config.toml
arch = "ecapa_tdnn"
model = "sound classifier"
dataset = "phrases spoken by 400 fixed synthetic voices"
train_examples = 39062
time_shift_ms = 100
n_mels = 80
hop_length = 160
input = "log_mel"
spec_augment = false
win_length = 400
targets = ["speaker"]
num_classes = 400
norm = "groupnorm"
activation = "relu6"
weight_standardization = false
depths = [9]
kernel_size = 5
stem = "single"
widths = [128]
loss = "cross_entropy"
init = "torch_default"
optimizer = "muon"
muon_scale = "original"
lr = 0.021
momentum = 0.9
nesterov = false
orthogonalizer = "newton_schulz_5"
adamw_lr_other_params = 0.0011
steps = 7600
batch_size = 128
epochs = 24.9
lr_schedule = "cosine"
final_lr_fraction = 0
warmup_steps = 220
weight_decay = 0.009
adamw_weight_decay_other_params = 0
Rows from block 2 of a small sound classifier, named by matrix and row number. Each number is 128 + 24 x the weight over its row's rms, rounded and kept within 0 to 255. All counts start at 0. Numbers have three digits each.
After each channel's rows are labels from the 100 clips, of 14976, where the channel reaches its highest value: "peak on" is the class under the peak. Only what is clearly more common there than usual is listed. The data: phrases spoken by 400 fixed synthetic voices. In brackets: how many of the 100, against the usual share in percent.
# c30: last pointwise conv (model.blocks.2.c3.0.weight, 128x128x1), inputs 0-127

c30.88:153158150121128174098160147133108084119098116139107123112140118115102165108084129139137139092118151100114093127117117101124164160125119110064151135096101120100160138118189175120103132116138103101151111176105131143132134163114119137120117121146139127136121129189157125154120115178192136156117163104136117127094125114139123126162131115142115137137099145141099172147087124169118125109118
peak on: /æ/ (39 vs 2.2)

c30.41:114113133168148154134118128109103149145126113128107125121140127140126112119144125126115142158111123158131142151109120126143088169147165163133145109121112151106109118146146174144131143106113157161127106090102173155101130139063096119118134161108104179119104101167171104134077104172110154114186123123131136142099074113179087114141105125107119120112095150126150145141128097101159149144163
peak on: /ɛ/ (28 vs 2.1)

c30.100:097111104140161108162161124132113168129135121098182135113153093103135117123116116214101149104121116136109141118137137122126087107159130123106137137117152148130159142123128112116184098110102147128119100147170128160086140095150136088157117151099117121168128090133133183085134106134120111134103148122112110158125151094115102128140144108151182150124129170113138116161126121108117093158111
peak on: /ɪ/ (26 vs 2.2)

c30.4:099070127099160152068123141091161171134165109170110133123139117115142119151098099091154117135174104103138135088123125153159102130104117124146118141151114081116191139119130119170131112137123136148151131134151124127124125124155108100109120112126117085144124107137125138112151076143125111109114108132079172066129132146140121179104109124109099112165105153156131136125113147130132120147167
peak on: /æ/ (37 vs 2.2)

c30.49:143122150143134118115159134108125138107202141130083179094100108120131142139118132119121077107117114146134102180117108187118097126124110128103119123166087108122108159134118166164105101138124122151138094131098174119142136126119130133115105188152137147120141102181105126121136163121126109103164121177141124135166130162126141150127115120104107089129101105097109081138105149115120166138140
peak on: /æ/ (30 vs 2.2)

c30.123:109130120120177147078141135119103138115114126167133104159093149125130115133135131132095130087165115105116122101147136104167131147096132139130087151171103070109131142124136148139126107119119150139100109127164140105117140086156094169124115145111165101113068179120095136133115101147143133145115118097184163126131096107150132147150112103113107151117128115114128149148182172082126148116160
peak on: /aɪ/ (29 vs 2.8)

c30.75:110141108135111125138164147115106074089176092146123141132123158121100140125094119122173139107108109125168152131173147116132112128146156132145132092091091154118111163134120158125149125163102117110137099150077130137140122156140135154125134115156110122100136129166094136108127180154130116176133144081173170161129119119120129123150114123141108073103093177083132123116103133172114139120109
peak on: /æ/ (30 vs 2.2)

c30.69:088070103092158115213095148137108164151099109114119129171146118108121129105124137115121110171125090133122125182088146116132120155156145109142134115128126116118124129108139098117122121130111115140119133130100118131122169137144072144156117124219124157116129115143129170125142139110162163131111141168144150131123130071142124159136101098094103145141099110132112153122109130137127123142135
peak on: /ɑ/ (40 vs 2.6)

c30.40:138129088161152111106115128118160103136137101192092124129100159146142138155114217135124165119093115120163167155153121191122124121137133113136170129081136174133119128110133158120151173121098137153145114151116113141187133156118118140116111117080096122097120130137094179142089083127103148139135122127110136126151138134137113128101137134099130141137140126148113127108126102108128111141100
peak on: /i/ (29 vs 2.2)

c30.107:125132114143177180137143120223118102131126171120100144080084113081124124115133121099138129201127137144151123119165120147140114139138105105144115134114127120082123120114124108147161153138127143136115140104124099121115137106131116112133166099127135106114125122109129106115085161152156119125123117136112114143097143129158106124168103109165088128130135181106144150147102142136120102180085
peak on: /ɛ/ (26 vs 2.1)

c30.122:143075141128144096125085144120178160152116140137141132101111152119147116083105120133121105142173121149179153099140166127068101126105152111152126130112129108129136103130135132135109129137104104137118152111133103132152114148114131115133128090059132120139131127148177095148138130104113155141126114183133177105112108153123106135079123157104133136191107135119164128143130152102131104089172
peak on: /eɪ/ (26 vs 2.5)

c30.48:140148171112107168167138137151113137100100134073153107082144087142134107135108083137091154145117137101154122147167168095122125148125107113125165094115111120155155133155144116147119159148152162103141119173152123087119112120145128142119120125112144140139156082178114165125149141129114121138104151104104097160105086150104087143126095129112171128146123095114135133144153094099140140089100
peak on: /æ/ (26 vs 2.2)

c30.25:167148131130159137119100135125119127136150152147134106142109113127092113115100124137186159103134174111103135148086098143087121117136146149156124180096156115182092116131160092131139099155149157142152111105116103106128164125119125140148130120147126161124141113113158142105095140139103108102141150130165145126093160100109091116084105074099105148139134149165098119106127137134185136097090
peak on: /ɑ/ (31 vs 2.6)

c30.22:138136104133108106101066129207150139092159160112132172136105104116108147147168118102121123134138093156161147148144126121159103137104098141114144141118110119139145094129131108107150134125108158128170081167129152083158136129105113136133130135157098112149118120165073105119154126181110134106122143105139151111084157174104122123116100122138097109118141107151109125122146100175138137131111
peak on: /æ/ (25 vs 2.2)

c30.94:105141110135130103129218160076136105172132136093172150150094119119142118169125110142104101124152114144122119123171134158131142127124122132158111088113117187116101171125153122128133134137122126128119104137101108146135130127085121123167124115112100193122129157176138101154104088096084120122143144106180148105101112122143115123126118111121090110102101123150108127107140115139160120116140
peak on: /ɪ/ (25 vs 2.2)

c30.83:101110123137133163097105134146135178155158087121144146103086111115172110168091074157098137117175106133145100176122123096114121129132088127139148148132110153100150150134125163170138129145101167155155101116134135119094132100158135131111143115119099142152109100112139144104186092116129106141156128152083129133107133093144121118099145098118179145159131136154123106132077114127144146129123
peak on: /aɪ/ (33 vs 2.8)

c30.82:116125087153117139157136124114102157115138128149154130079135155144116121152178143133150181139138150166162087090126126114130151132133111117140123115111126075127135120159128136135130141106164119127110148118139126112121121121124113134146102067123173130174080133125193115098104207131130138116129125114113092112123189105139155107148110169125123140126084086105121154109117103143122116102138
peak on: /ɛ/ (29 vs 2.1)

c30.124:180116163132173131093092129145145153103121127176104156120121120118149117120131142137138105131099158089118064122133129116152125144171107149140135135121121132172114123128164130147102151137150150081136123134116148130119088147133140110101128124151095164133123151104081114141099109129149081172158106122095139119129151109141123118067098111146115099107149118117138149154120213121132123115090
peak on: /æ/ (25 vs 2.2)

c30.71:137099120138125151147125116128112127128154084145139120088125169106141167088110145117150105116176138172115171096109144198105166147134129108080158127152101135115107146098137160156112107154099101120134121125150139084097122131111122120129144108140124172126106128160136119147130054141127101094112125156124100122136124124129149123133126149145126166132185149093132116139160110141123100074099
peak on: /i/ (28 vs 2.2)